python train.py --n_mels=40 --loss="softmax" --embed_dim=256 --encoder_depths=[12] --encoder_kernel_size=5 --text_encoder_mlp_ratio=4 --text_encoder_bias="none" --text_encoder_positions="rope" --init="xavier_uniform" --optimizer="soap"
Rows from block 4 of the audio encoder, named by matrix and row number. Each number is 50 + 15 x the weight over its row's rms, rounded and kept within 0 to 99. All counts start at 0. After the name is the row's rms in percent of the matrix's.
# c10: first pointwise conv (encoder.blocks.4.c1.0.weight, 128x128x1), inputs 0-127
c10.52 099:42 32 31 60 15 50 25 54 54 28 30 65 53 62 50 44 47 40 50 33 32 42 45 74 32 59 54 51 50 82 31 64 42 66 38 86 45 79 79 20 40 65 52 54 66 20 36 74 37 40 79 42 44 52 71 51 73 48 45 19 56 41 72 57 30 70 69 49 39 44 14 53 40 60 58 25 62 54 54 37 43 41 43 53 27 44 63 71 55 60 56 43 46 54 61 71 58 46 76 31 50 49 57 70 60 45 65 58 39 47 35 36 49 49 23 67 67 43 65 49 43 43 35 58 48 53 38 61
c10.53 102:57 53 48 64 42 32 45 55 42 38 60 65 46 19 58 57 43 34 70 50 38 47 48 56 61 43 31 32 24 39 65 37 38 69 54 20 49 54 44 36 53 28 38 55 34 16 45 47 48 55 41 85 50 45 31 66 42 49 35 61 42 53 33 55 30 20 46 63 20 50 32 55 36 32 60 46 52 51 54 93 80 49 67 56 83 54 24 57 68 70 34 43 53 46 37 53 39 69 50 60 59 33 46 62 42 58 55 60 40 66 48 75 32 33 56 36 50 43 43 72 94 66 55 72 77 41 58 42
c10.54 101:32 30 51 43 57 32 56 22 69 35 18 24 68 29 37 66 62 71 68 41 24 62 57 49 53 30 68 36 70 50 55 55 45 42 47 55 56 72 80 53 41 33 29 45 29 75 41 49 49 52 54 31 65 51 47 55 61 36 50 55 33 51 75 48 45 58 30 48 57 65 24 45 29 36 47 43 57 51 54 71 64 50 25 88 72 59 65 37 47 49 62 42 48 52 37 43 34 40 34 63 53 48 42 54 42 58 24 25 39 74 58 31 70 62 55 82 24 23 68 29 49 41 42 72 62 45 71 42
c10.55 101:34 46 69 63 56 49 42 51 27 33 52 58 62 52 57 42 69 63 69 53 67 58 18 31 11 50 58 22 48 44 64 61 46 31 85 40 47 25 55 37 51 44 81 63 64 53 55 43 45 66 42 57 45 65 16 83 54 24 81 35 39 80 54 39 61 29 64 46 12 46 74 66 64 58 65 72 37 48 63 68 37 63 62 34 41 56 56 43 45 48 41 77 50 40 45 31 47 41 44 39 48 38 36 49 96 62 57 39 41 48 39 50 48 64 64 59 63 53 44 51 68 59 57 56 51 52 54 41
c10.56 102:51 28 63 74 23 77 49 67 36 43 56 30 38 52 65 28 52 68 56 49 44 19 30 52 63 50 63 61 48 42 67 57 43 64 48 63 46 41 65 24 57 10 72 59 36 32 36 65 48 59 52 45 77 40 30 60 61 39 80 75 71 49 36 41 55 55 33 08 44 26 55 45 42 76 45 41 35 69 46 51 73 49 40 68 45 56 46 27 63 44 45 52 55 64 67 22 40 44 59 40 63 78 52 62 61 74 43 58 19 57 52 62 64 66 48 73 58 43 30 41 50 48 38 63 37 52 32 41
c10.57 107:44 30 59 36 56 49 32 36 46 30 58 43 53 36 57 31 53 59 46 43 30 63 38 46 57 37 45 56 54 44 38 40 33 79 74 56 43 48 55 40 50 40 39 41 59 59 39 31 65 36 47 66 57 52 77 86 72 70 44 59 77 29 54 62 82 54 42 17 18 55 33 31 37 57 66 34 54 55 49 45 91 77 46 67 57 38 71 53 46 55 65 70 57 36 72 36 63 38 45 42 67 78 54 22 35 51 53 47 23 63 78 42 73 43 68 64 48 42 54 44 50 37 30 49 30 36 57 25
c10.58 099:18 41 52 49 42 36 69 56 35 43 38 43 71 17 49 34 07 36 41 36 66 69 64 32 63 68 48 44 41 65 43 38 54 49 67 64 39 36 31 31 28 44 49 43 41 62 37 41 42 38 23 71 40 63 67 42 64 54 59 52 40 26 23 57 55 56 63 48 20 68 28 68 69 47 53 56 59 49 59 51 76 47 40 59 59 44 50 31 56 56 54 25 77 59 66 68 48 51 32 69 58 32 67 37 35 51 13 68 65 36 28 32 38 58 63 43 57 69 32 66 65 36 72 72 43 54 48 46
c10.59 113:43 62 39 43 36 43 46 61 20 65 62 58 74 66 22 55 37 35 59 50 58 65 44 37 41 38 33 42 75 47 70 46 62 51 66 58 40 52 56 34 44 66 45 34 61 43 52 65 63 60 48 61 82 60 65 59 49 64 38 34 73 43 64 14 28 56 30 48 52 63 40 63 74 48 46 44 36 61 41 76 36 37 38 37 65 84 79 49 42 56 64 39 22 51 54 42 39 50 59 59 36 29 19 75 50 63 52 58 88 40 75 37 44 36 35 58 47 32 30 38 52 35 30 68 53 56 16 58
c10.60 108:44 31 34 18 35 43 54 40 55 47 58 48 51 52 49 48 41 45 30 64 51 69 28 06 67 69 54 47 51 53 41 58 42 24 61 36 55 43 79 32 39 79 52 63 47 41 56 46 51 20 47 41 60 53 62 56 53 24 50 43 35 25 45 27 47 32 75 46 57 63 62 49 54 59 35 43 44 35 60 38 43 42 43 51 66 43 81 59 28 51 64 80 56 29 29 76 42 36 38 51 42 70 54 53 21 62 45 31 83 33 39 66 23 34 35 45 36 55 72 48 32 43 47 62 14 46 72 55
c10.61 113:42 58 47 59 37 60 70 55 63 61 71 44 47 22 66 56 69 52 67 75 33 67 36 67 60 50 74 42 39 23 76 49 36 40 59 18 70 55 70 46 59 63 19 47 57 51 54 79 54 35 40 49 33 50 42 53 46 41 48 51 48 38 73 38 37 53 03 27 73 52 22 40 41 38 49 52 64 31 73 51 78 69 67 40 56 52 75 27 65 45 26 76 40 35 34 56 64 47 66 65 80 44 55 48 47 59 37 28 37 70 52 66 59 45 53 50 36 37 57 24 56 58 38 35 52 39 57 45
c10.62 103:72 46 53 48 56 34 38 58 57 37 67 59 32 35 52 38 37 57 54 47 37 41 35 32 50 08 33 74 57 49 76 41 61 51 31 64 40 49 40 66 35 69 68 77 71 54 62 59 41 29 68 47 53 48 47 42 48 65 34 53 55 46 31 37 83 31 50 30 51 58 67 62 79 51 65 33 61 46 53 33 14 27 64 58 26 47 14 56 21 47 68 31 73 46 27 66 42 56 59 49 47 67 61 44 43 53 47 46 41 42 13 39 70 45 31 39 51 42 17 39 47 43 53 65 28 48 68 54
c10.63 105:69 76 47 55 39 57 61 54 56 66 44 80 35 67 43 39 75 41 64 27 91 45 79 36 29 27 35 32 54 34 48 46 52 44 47 36 37 72 36 50 42 71 43 32 76 84 46 45 51 62 46 29 48 35 30 37 39 42 53 49 40 55 58 78 73 22 42 68 69 44 73 33 24 08 52 52 35 49 34 49 55 43 34 51 55 48 52 49 28 56 43 49 44 65 54 41 64 51 21 40 37 51 56 47 41 38 49 31 59 52 42 47 35 58 39 57 59 20 53 21 63 42 49 51 74 61 51 73
c10.64 105:41 42 55 41 78 13 54 59 64 44 46 70 41 62 47 21 39 69 56 31 79 43 56 45 73 67 58 26 73 49 80 43 51 46 38 42 23 57 21 42 39 33 58 34 72 47 67 72 36 44 62 50 42 36 49 53 61 42 62 62 39 44 55 58 45 53 46 59 54 52 41 57 57 44 27 44 81 34 44 37 55 35 40 68 63 55 62 65 58 49 74 51 49 98 59 53 31 37 23 51 26 47 52 60 47 55 16 56 47 25 57 19 47 31 25 50 46 50 61 33 69 29 36 45 46 56 33 66
c10.65 102:51 67 55 13 47 41 12 57 47 58 62 39 64 63 59 60 55 38 65 58 63 51 18 56 39 29 58 72 62 54 46 44 50 24 41 72 29 50 67 74 30 75 63 59 68 73 55 38 54 43 74 45 37 55 53 49 36 74 51 79 65 62 71 34 81 52 59 71 47 45 54 32 37 56 39 42 39 72 57 52 92 61 53 50 29 26 48 44 59 47 42 18 71 35 24 50 44 58 14 48 53 46 56 42 66 47 42 53 58 37 39 40 51 47 38 80 45 58 79 57 37 38 49 47 55 40 58 49
c10.66 110:39 66 37 48 40 38 50 32 25 49 77 58 26 41 63 48 55 79 59 63 80 55 42 72 22 47 51 60 72 33 60 61 46 69 28 40 39 54 52 67 55 65 32 57 45 23 61 36 69 48 53 30 57 49 55 45 48 60 54 60 49 49 39 46 83 41 57 69 60 78 39 48 19 28 30 75 37 31 52 42 38 48 31 77 41 41 36 54 43 42 59 61 67 43 47 28 74 42 49 77 39 67 29 36 43 59 64 44 79 34 77 29 60 45 40 41 60 52 38 37 41 53 73 46 57 19 70 67
c10.67 101:67 48 32 35 52 41 46 55 72 41 51 46 46 65 44 23 54 66 36 53 38 50 47 71 69 41 43 51 51 51 34 52 46 68 70 49 48 32 29 66 45 55 32 24 33 55 44 71 54 44 52 43 48 60 33 58 39 38 45 41 51 44 42 71 60 41 54 34 45 38 57 74 49 51 57 65 48 35 40 47 36 49 71 87 15 75 05 79 52 40 62 61 37 61 45 44 42 42 48 50 18 66 79 66 77 49 54 60 34 45 61 33 57 65 42 52 57 43 90 65 29 69 50 53 54 98 35 66
c10.68 102:46 78 55 48 26 41 82 45 66 66 42 53 14 63 33 35 79 54 46 70 59 63 82 42 45 23 40 60 71 53 53 56 52 64 31 25 43 36 48 73 79 48 33 34 25 54 65 47 40 56 42 67 60 54 57 66 18 62 25 54 54 45 32 30 63 60 45 50 33 60 44 60 70 53 41 32 59 52 45 54 50 23 48 43 20 64 44 42 39 34 59 62 31 59 77 52 46 65 39 42 37 54 39 68 42 66 67 49 57 43 86 62 81 64 23 44 62 32 50 35 35 47 58 53 52 40 37 37
c10.69 108:56 46 39 56 46 56 52 52 46 37 52 69 35 43 34 76 51 62 47 61 20 43 57 30 29 46 50 53 34 51 57 41 54 67 28 75 41 42 51 41 26 28 38 64 59 71 43 41 31 63 70 21 49 60 38 26 73 17 50 54 73 41 42 49 60 37 37 50 45 36 66 66 38 38 70 38 72 68 60 48 14 48 45 66 99 26 23 60 46 52 35 53 45 28 63 58 58 58 63 38 12 46 46 32 53 67 71 63 60 37 32 52 42 51 29 46 68 53 43 53 46 39 55 44 49 60 33 35
c10.70 099:39 54 74 33 45 55 71 33 62 44 70 39 46 47 67 50 40 47 54 49 38 36 52 65 32 50 55 62 74 99 48 59 64 42 57 50 56 51 50 58 77 71 61 32 61 63 25 39 46 56 57 60 32 28 41 42 38 63 67 29 28 46 62 81 86 39 43 69 35 60 44 37 72 46 43 57 35 50 56 27 57 65 68 46 47 38 47 40 79 53 86 72 33 44 62 73 38 66 38 24 43 58 28 60 38 47 49 53 47 60 08 50 36 63 49 37 44 74 52 56 62 47 34 55 71 50 64 43
c10.71 095:32 46 44 38 60 47 41 37 65 46 70 45 60 55 31 45 39 52 39 59 44 29 49 58 49 13 63 30 56 46 58 67 61 77 27 29 40 30 60 46 71 56 17 54 47 78 31 44 51 53 30 61 32 71 52 45 45 58 59 66 22 40 25 52 49 59 45 63 24 46 59 47 40 46 57 50 33 41 76 60 53 35 72 24 62 24 40 30 36 81 31 26 63 51 40 41 38 49 35 33 69 64 36 36 78 58 66 44 65 58 41 87 61 46 41 17 40 49 40 56 54 54 64 58 47 18 34 43
c10.72 110:45 84 47 61 54 46 33 54 31 61 45 61 73 50 46 49 57 63 69 58 59 94 68 41 58 42 12 42 77 73 28 51 65 53 61 68 45 54 31 35 43 70 52 26 65 72 50 55 67 52 77 29 85 41 40 23 53 63 39 64 48 59 59 65 77 29 75 73 46 53 62 44 59 31 68 62 24 24 23 57 43 53 34 44 58 50 37 46 44 44 56 49 49 59 55 54 40 55 65 81 68 37 54 41 29 53 45 30 62 63 47 68 60 56 40 49 56 68 63 59 50 51 17 37 47 61 50 47
c10.73 099:35 55 27 18 37 66 38 79 67 42 71 50 25 60 61 59 43 46 53 57 41 71 71 24 78 55 53 59 52 50 65 39 69 70 44 66 55 56 50 38 39 63 51 43 61 41 43 58 49 52 75 51 40 71 57 20 51 50 74 63 75 49 74 38 71 46 77 66 76 43 59 58 46 56 52 56 78 59 55 71 60 68 76 72 73 49 45 54 67 39 80 35 45 56 21 52 63 37 39 31 34 61 39 56 39 45 54 45 32 35 57 63 45 43 30 66 67 34 28 76 48 64 66 54 43 68 67 30
c10.74 105:59 98 81 57 49 64 33 43 34 50 57 50 58 61 49 44 36 52 85 53 66 70 51 85 49 50 27 40 59 27 77 79 11 44 68 64 47 52 23 62 58 65 52 58 48 48 33 38 66 31 43 59 35 30 65 47 43 51 77 55 29 55 51 46 44 67 65 21 40 25 46 57 49 66 51 48 61 50 43 68 69 62 65 45 26 53 44 55 39 38 16 37 55 53 58 29 55 48 32 35 67 55 46 32 64 46 37 66 51 36 57 39 66 41 50 44 45 61 55 30 78 46 30 39 60 36 62 32
c10.75 116:46 86 48 44 58 41 69 46 20 56 77 36 60 70 67 62 56 35 46 64 61 70 56 57 31 55 66 38 57 75 60 65 32 78 77 32 29 40 30 45 63 26 53 50 54 58 53 61 35 53 49 27 40 47 41 67 27 62 57 73 16 59 21 56 66 57 55 38 44 46 51 58 58 44 47 62 35 56 35 15 31 24 36 40 38 55 35 44 68 46 46 56 46 35 59 43 48 85 64 46 71 38 51 61 34 46 52 70 40 26 41 61 41 50 66 17 59 51 54 34 74 74 41 68 46 69 50 45
c10.76 100:46 58 52 62 30 87 48 59 65 61 45 45 22 40 48 48 41 68 57 37 36 56 60 48 51 58 81 52 62 35 24 67 70 43 58 61 67 32 46 34 65 61 63 40 57 47 41 31 73 36 36 46 82 43 54 35 72 64 47 66 24 34 71 41 63 55 41 45 66 47 66 34 57 52 56 51 58 22 73 54 47 54 57 52 72 53 83 46 75 41 79 54 30 53 20 42 74 87 54 44 63 44 51 61 36 20 44 66 59 47 72 54 44 51 67 45 33 70 43 36 42 84 61 41 49 46 54 73
c10.77 108:38 55 38 49 49 41 35 37 53 37 38 44 53 47 79 53 72 42 50 43 44 68 36 58 58 63 77 45 41 40 40 36 43 49 58 67 62 71 54 56 33 78 47 57 56 59 18 49 40 48 53 37 72 56 09 52 44 45 43 47 45 29 62 59 57 30 68 34 52 62 58 57 50 79 32 60 72 56 28 56 48 17 51 67 36 37 43 35 67 48 45 51 34 57 48 52 45 16 27 41 25 22 83 62 48 53 38 53 26 49 67 45 66 51 45 77 46 25 32 83 38 31 41 47 33 13 36 33
c10.78 104:42 42 48 38 40 73 32 59 63 64 52 63 50 78 68 31 69 16 44 69 56 42 39 66 53 46 47 65 77 76 42 74 51 52 45 53 52 59 57 66 51 84 48 57 44 43 62 47 54 51 49 64 53 58 42 54 28 36 49 61 60 80 62 34 42 62 56 48 34 38 52 47 39 27 54 74 58 35 59 53 22 47 53 58 54 35 40 58 74 46 82 47 42 43 65 72 55 50 46 49 30 24 51 28 86 54 87 74 66 36 22 50 19 61 43 28 67 59 25 68 57 47 72 40 63 68 58 44
c10.79 108:51 47 92 48 65 36 69 68 62 76 68 64 15 27 48 60 48 48 47 59 69 63 53 65 26 32 60 56 55 51 42 73 68 50 29 25 22 74 41 31 53 28 32 24 69 54 66 63 39 54 42 32 57 24 62 58 44 33 55 47 64 50 63 59 49 45 35 69 82 55 60 62 52 52 74 70 38 42 45 52 61 84 34 37 31 58 32 44 52 31 37 23 42 46 53 72 32 58 63 45 41 57 30 37 48 59 40 47 43 43 52 28 62 46 32 46 35 24 72 51 52 42 51 36 47 49 53 24
c10.80 103:34 70 66 62 34 43 48 40 22 55 52 50 37 39 43 47 52 47 45 47 83 67 85 70 45 57 49 38 41 86 36 71 41 68 32 62 49 41 44 36 36 40 42 81 40 26 53 48 37 57 59 50 44 40 62 69 20 25 50 49 62 62 79 57 33 59 50 67 73 70 30 53 70 55 45 62 62 46 31 42 48 57 46 24 44 60 76 60 61 57 51 89 44 67 64 54 74 47 56 50 66 70 66 52 29 49 35 39 13 39 73 41 30 36 69 33 36 62 47 49 46 59 37 34 50 66 33 55
c10.81 104:60 28 44 53 44 56 56 25 65 66 59 45 43 25 66 54 43 37 47 33 61 42 58 61 30 39 47 63 42 90 32 58 43 19 74 33 55 50 34 20 30 48 33 57 48 32 52 65 80 34 55 53 64 43 49 47 47 29 45 37 42 50 75 95 44 53 64 40 41 57 78 55 33 54 67 56 41 25 33 46 50 45 52 30 54 21 60 74 55 52 53 64 61 52 50 52 44 58 63 49 05 60 44 29 37 43 43 86 63 64 41 43 66 47 36 49 23 56 61 52 39 40 46 47 70 77 59 62
c10.82 113:41 57 43 50 74 35 63 36 42 15 34 56 58 94 63 33 74 49 39 02 59 50 49 46 58 31 52 60 36 42 47 40 71 43 58 62 45 43 40 43 35 40 50 31 38 29 39 65 77 55 37 41 44 47 45 90 35 67 44 57 39 63 62 47 43 36 75 51 50 62 45 37 40 65 40 82 48 67 29 52 49 53 32 54 33 43 34 66 26 67 48 77 48 48 45 63 65 58 45 39 30 52 22 60 18 29 80 52 45 44 60 49 35 48 62 55 68 58 38 36 37 73 51 44 45 54 28 54
c10.83 099:95 59 68 31 46 79 63 18 48 64 64 50 46 64 50 54 33 50 61 57 75 42 69 71 49 37 28 44 33 51 13 42 59 31 37 67 75 31 37 66 46 41 49 45 47 43 83 53 53 34 37 57 50 51 64 71 65 21 62 48 35 52 53 37 42 48 45 61 55 48 58 56 37 49 67 51 51 78 68 46 57 51 60 49 57 56 67 73 73 47 27 47 36 28 80 73 51 53 39 34 51 42 52 69 46 32 49 59 79 64 36 55 16 41 56 31 52 49 44 50 64 53 82 44 69 58 26 43
c10.84 102:33 38 42 40 67 35 70 57 56 33 55 31 45 39 54 48 40 69 39 57 25 26 47 56 41 45 52 53 56 53 49 53 37 70 46 68 68 29 27 48 56 61 50 53 44 42 96 62 27 64 38 54 69 48 33 65 71 49 46 25 23 43 44 55 31 62 46 73 40 71 39 47 44 59 34 47 61 24 29 60 32 47 85 59 45 43 62 33 54 53 73 23 59 46 32 42 74 49 27 29 58 35 69 29 73 43 49 54 64 37 38 18 32 55 58 45 35 54 63 30 43 48 19 45 47 69 53 84
c10.85 103:44 34 31 57 59 31 57 25 64 70 68 43 35 46 68 56 41 24 38 67 49 53 68 37 31 68 15 70 26 38 27 41 57 62 59 26 26 60 65 69 68 63 57 46 56 23 76 53 61 53 47 31 52 46 41 65 60 50 45 77 71 34 46 49 32 50 30 67 42 51 34 70 43 87 32 50 44 39 58 43 62 31 37 38 52 73 58 51 48 65 85 42 61 41 38 18 31 52 21 33 69 43 60 47 53 44 57 77 46 59 40 60 39 54 47 47 37 44 52 43 82 37 55 53 36 50 30 60
c10.86 114:27 29 29 53 47 77 71 42 43 69 56 61 46 46 25 61 44 46 57 42 37 48 34 61 82 48 59 65 43 40 47 51 58 72 47 35 47 53 73 40 49 55 71 34 43 59 55 56 50 56 47 61 28 28 75 45 32 47 51 39 55 64 70 57 46 20 51 45 38 49 53 64 97 51 45 57 41 47 19 45 61 62 42 07 19 76 48 43 45 67 49 81 22 37 54 64 59 48 65 37 55 57 28 50 65 58 65 59 66 65 42 68 48 52 27 24 45 44 28 67 43 52 77 41 45 33 68 63
c10.87 103:50 34 21 49 43 19 51 53 74 74 75 64 42 67 60 78 71 48 70 24 32 60 64 20 37 57 63 13 69 64 42 39 36 37 65 28 55 39 53 46 19 42 65 71 33 59 22 62 69 24 65 71 75 79 65 35 50 44 68 52 54 40 43 47 55 40 40 50 57 58 51 42 14 52 70 69 31 54 52 67 64 44 71 58 56 51 49 59 47 55 74 41 54 62 48 61 62 32 47 53 43 40 17 58 36 58 41 53 26 46 45 45 35 45 32 61 62 40 61 50 46 41 45 53 55 58 63 66
c10.88 103:33 28 39 56 17 68 76 72 34 54 42 62 82 75 59 50 35 71 52 35 82 45 73 28 52 80 61 36 45 64 44 52 65 67 54 46 50 54 38 32 31 37 48 30 48 53 52 20 47 52 49 51 48 64 52 51 43 71 83 70 50 88 62 47 57 68 38 65 53 40 34 61 31 36 54 53 65 63 35 50 56 41 56 57 37 70 58 50 31 50 64 64 74 45 64 35 75 64 63 46 50 62 68 44 23 60 45 54 57 46 53 71 39 48 75 36 70 54 44 54 58 26 66 55 33 67 32 75
c10.89 099:37 48 49 66 62 32 47 73 36 66 59 56 39 54 62 65 52 27 28 56 39 45 78 33 05 30 48 30 58 65 47 44 62 60 31 38 23 76 45 49 41 63 26 35 36 47 44 38 68 53 20 32 63 54 47 50 84 40 46 68 51 68 41 54 50 63 38 31 50 36 54 61 43 57 65 72 56 48 65 45 23 43 80 67 43 44 51 43 61 58 34 50 69 46 63 67 34 26 36 64 84 32 73 55 58 39 71 64 52 83 53 68 59 42 59 47 52 70 39 60 45 39 31 24 57 62 55 34
c10.90 106:51 54 56 53 51 39 52 61 55 52 35 32 60 33 43 40 57 30 55 29 50 28 70 63 49 61 59 57 59 69 45 81 53 20 50 86 48 36 73 54 57 51 63 47 44 62 55 43 36 63 45 59 48 71 58 36 47 55 74 51 83 13 38 74 59 55 64 47 66 30 27 50 65 46 43 59 63 59 67 41 63 49 59 56 77 32 59 16 80 22 25 36 58 20 26 56 43 26 34 51 40 26 42 71 28 36 41 66 42 47 39 32 38 55 38 52 33 34 32 50 53 66 61 64 54 22 51 52
c10.91 105:56 27 56 62 71 71 50 64 35 39 53 28 51 41 56 67 33 52 63 77 77 21 46 36 61 40 35 51 57 39 47 59 41 63 63 65 47 65 39 05 49 45 70 31 74 39 55 35 50 43 25 54 20 64 70 43 30 58 36 65 50 37 63 47 63 52 47 20 67 16 54 64 57 47 46 63 51 18 74 38 58 30 54 39 45 26 50 53 31 52 57 49 64 60 68 61 57 44 50 47 45 27 68 58 38 92 44 62 38 13 68 31 45 58 54 48 56 46 48 52 68 41 43 63 64 65 39 53
c10.92 108:60 44 29 64 64 49 44 48 52 48 50 70 39 53 70 50 51 40 47 62 48 50 60 25 55 59 63 43 59 46 96 48 73 15 56 76 60 66 77 60 59 45 45 70 49 28 61 23 59 54 61 58 34 43 43 34 78 38 38 60 48 47 57 57 27 52 64 57 54 42 52 37 60 19 63 55 59 66 00 31 47 72 40 53 41 54 43 22 52 45 37 49 23 24 58 63 51 50 38 75 69 59 89 49 49 71 51 44 36 53 41 46 22 45 77 56 23 46 45 60 36 55 40 71 54 46 41 45
c10.93 101:31 42 39 53 34 62 55 56 58 61 58 87 47 42 53 56 41 27 58 71 74 12 57 33 66 68 48 37 52 53 43 57 37 53 57 17 25 28 56 50 43 36 32 61 61 53 50 53 58 48 58 53 30 59 49 55 73 54 74 41 51 22 56 42 41 61 48 47 51 56 43 54 54 16 43 73 24 34 21 56 74 50 22 44 55 74 73 60 37 60 47 59 26 45 64 54 04 18 57 34 34 43 64 29 51 49 56 48 48 26 76 58 62 57 62 64 57 41 32 39 29 58 63 54 45 54 62 35
c10.94 105:50 66 44 73 21 32 20 58 67 57 47 45 65 79 49 45 26 58 74 35 73 38 47 28 65 64 51 72 50 29 38 55 45 49 28 76 49 65 44 46 02 32 62 60 66 44 53 42 45 50 61 65 57 52 47 71 63 71 60 53 76 44 63 61 27 48 51 53 46 45 47 81 78 38 32 48 51 75 44 38 55 81 45 77 63 37 48 55 61 58 56 40 43 47 49 67 45 28 44 46 34 36 41 51 37 63 52 36 57 35 42 60 58 66 31 15 45 55 44 63 78 45 51 47 43 17 67 34
c10.95 095:34 24 69 36 63 10 36 22 41 50 46 50 39 54 58 40 55 46 43 51 33 15 50 53 21 54 49 51 56 57 28 39 62 48 40 69 45 57 49 73 35 47 50 82 65 55 64 18 60 26 43 44 57 58 36 44 74 19 54 56 33 87 83 63 45 30 54 68 59 80 43 32 44 50 64 72 45 84 46 63 40 32 38 40 43 41 47 48 48 52 24 38 63 54 46 64 60 46 48 55 37 56 59 52 22 44 52 60 58 52 25 49 60 55 69 37 67 19 46 37 51 30 63 50 31 47 41 51
c10.96 102:34 72 50 49 46 71 55 55 40 34 62 77 31 33 53 67 77 35 61 64 43 60 27 41 50 20 57 71 60 66 45 58 64 39 42 55 20 61 51 50 40 56 66 38 39 40 68 61 61 60 37 70 20 58 19 60 53 11 51 47 44 41 33 34 43 29 70 63 79 34 66 48 54 67 51 79 45 52 43 48 34 82 67 51 66 51 44 45 33 55 43 40 47 50 65 51 61 68 55 76 70 42 63 34 38 28 75 49 55 41 51 78 16 44 67 41 44 69 66 40 51 32 55 45 71 55 32 61
c10.97 106:32 64 58 36 94 34 67 41 27 17 47 59 84 69 45 55 49 58 56 42 33 41 69 52 52 38 48 73 38 57 56 29 45 62 53 54 66 70 51 73 52 41 49 45 63 39 60 53 07 38 49 27 57 46 33 49 49 62 44 67 49 48 49 34 49 20 46 68 38 46 65 22 51 27 63 51 58 38 37 54 51 60 71 80 52 38 42 61 35 54 57 66 29 46 82 58 49 27 57 31 41 35 59 29 49 56 76 41 44 71 61 18 38 48 81 61 63 54 41 44 59 31 57 58 40 41 28 53
c10.98 100:44 63 39 35 51 57 15 48 46 35 53 34 68 58 56 46 74 56 47 70 57 76 18 23 42 39 43 55 78 30 51 74 48 46 40 51 51 38 22 73 68 41 49 63 61 45 60 26 62 43 40 55 65 76 31 51 71 56 70 63 38 32 43 32 27 59 49 51 23 24 58 55 40 33 29 40 62 57 39 44 70 16 52 85 28 42 30 64 53 42 62 57 57 32 47 44 49 52 69 20 44 29 50 49 48 54 57 25 53 58 42 36 49 32 56 64 21 44 51 54 47 43 66 64 62 38 65 79
c10.99 095:38 27 41 57 34 66 39 49 52 46 53 33 40 52 34 68 54 73 52 56 58 44 26 63 59 51 45 48 31 33 40 79 71 73 75 52 42 57 45 18 53 76 20 48 41 42 53 61 49 34 65 47 32 52 38 51 41 45 56 51 69 41 54 44 58 51 32 27 21 56 58 38 62 69 84 64 57 25 50 43 29 39 51 25 48 54 81 52 39 35 56 37 54 56 36 41 55 51 17 61 43 78 50 34 76 45 17 64 37 41 78 56 30 28 46 46 68 53 29 77 40 59 46 81 30 48 43 48
c10.100 102:39 43 66 25 56 53 31 71 37 77 39 66 54 29 72 54 52 41 33 28 66 47 44 54 59 70 60 77 43 55 28 32 21 55 42 93 39 47 70 72 42 82 53 19 34 58 57 59 20 47 45 52 31 59 25 42 57 41 60 47 44 38 53 36 63 13 57 60 31 47 60 34 64 74 63 57 26 63 66 64 52 48 55 36 50 48 49 41 45 81 38 56 36 56 43 66 42 53 17 47 49 58 47 40 61 68 47 62 39 44 53 36 83 55 65 52 56 30 61 42 42 35 55 62 54 25 36 64
c10.101 098:56 57 51 19 47 09 62 73 50 63 38 37 48 65 67 48 55 47 41 53 61 29 51 53 40 47 79 82 29 75 46 77 49 45 44 67 46 38 56 64 44 36 59 52 49 56 24 60 33 34 66 30 33 94 54 42 39 58 61 56 38 61 53 69 37 45 47 36 62 47 43 37 59 32 72 49 40 58 79 53 46 64 71 36 23 29 32 75 52 40 41 57 75 55 70 71 35 63 41 41 35 32 50 42 50 29 30 24 40 66 43 68 69 23 54 54 36 49 46 50 32 35 52 58 49 52 70 33
c10.102 093:52 56 55 54 56 54 23 46 49 42 21 57 64 50 55 42 73 32 58 64 49 40 41 40 49 64 66 65 76 51 30 27 76 36 41 43 25 45 54 40 48 54 43 44 36 62 47 84 51 24 48 37 54 51 81 48 69 37 53 58 51 41 20 44 38 69 69 28 30 53 47 67 54 46 57 59 47 51 37 41 57 61 60 39 29 21 59 43 60 44 23 44 30 27 54 49 54 51 42 83 55 40 38 56 98 62 56 99 54 46 57 57 90 44 55 62 52 55 43 55 36 37 46 56 51 29 73 52
c10.103 109:67 34 65 25 65 26 72 58 49 36 52 82 41 40 35 44 47 56 61 71 47 80 52 44 66 43 39 40 31 27 57 44 43 38 36 65 33 53 62 47 60 71 53 53 67 41 49 55 19 60 58 54 50 50 54 51 48 69 46 46 58 60 33 57 64 89 56 44 54 58 59 67 49 45 37 37 66 64 45 45 39 62 71 11 64 49 79 32 43 19 14 77 47 43 78 31 62 57 57 39 67 58 74 74 34 65 65 22 40 45 19 61 55 31 64 47 55 47 54 44 73 37 50 34 43 45 59 51
c10.104 097:49 51 28 68 57 40 43 52 46 63 36 34 26 38 35 45 54 48 55 60 25 59 42 78 36 65 46 65 46 59 46 52 36 58 69 55 54 63 22 62 67 30 58 53 29 50 62 40 69 60 42 52 56 72 74 49 71 48 27 26 15 66 61 71 59 67 39 67 58 26 63 66 48 50 34 10 49 32 42 28 38 34 31 52 62 48 53 45 53 57 69 66 30 21 47 69 40 37 69 15 68 57 35 37 70 43 58 78 49 65 39 62 68 48 59 38 58 28 72 60 37 51 54 21 58 41 49 37
c10.105 107:51 56 71 39 21 47 65 54 48 26 56 68 44 54 66 50 69 64 56 31 42 51 20 55 29 46 33 64 49 41 32 69 39 43 55 52 43 79 35 26 64 49 74 37 55 78 59 50 51 38 54 32 47 87 54 63 62 23 60 61 48 59 59 42 84 44 65 48 79 41 30 44 35 35 42 30 58 41 46 51 63 73 39 58 30 59 56 25 47 70 44 75 58 62 40 52 84 47 37 51 38 34 45 35 36 31 11 59 68 50 52 51 43 68 53 62 40 56 64 70 59 29 69 58 37 49 23 35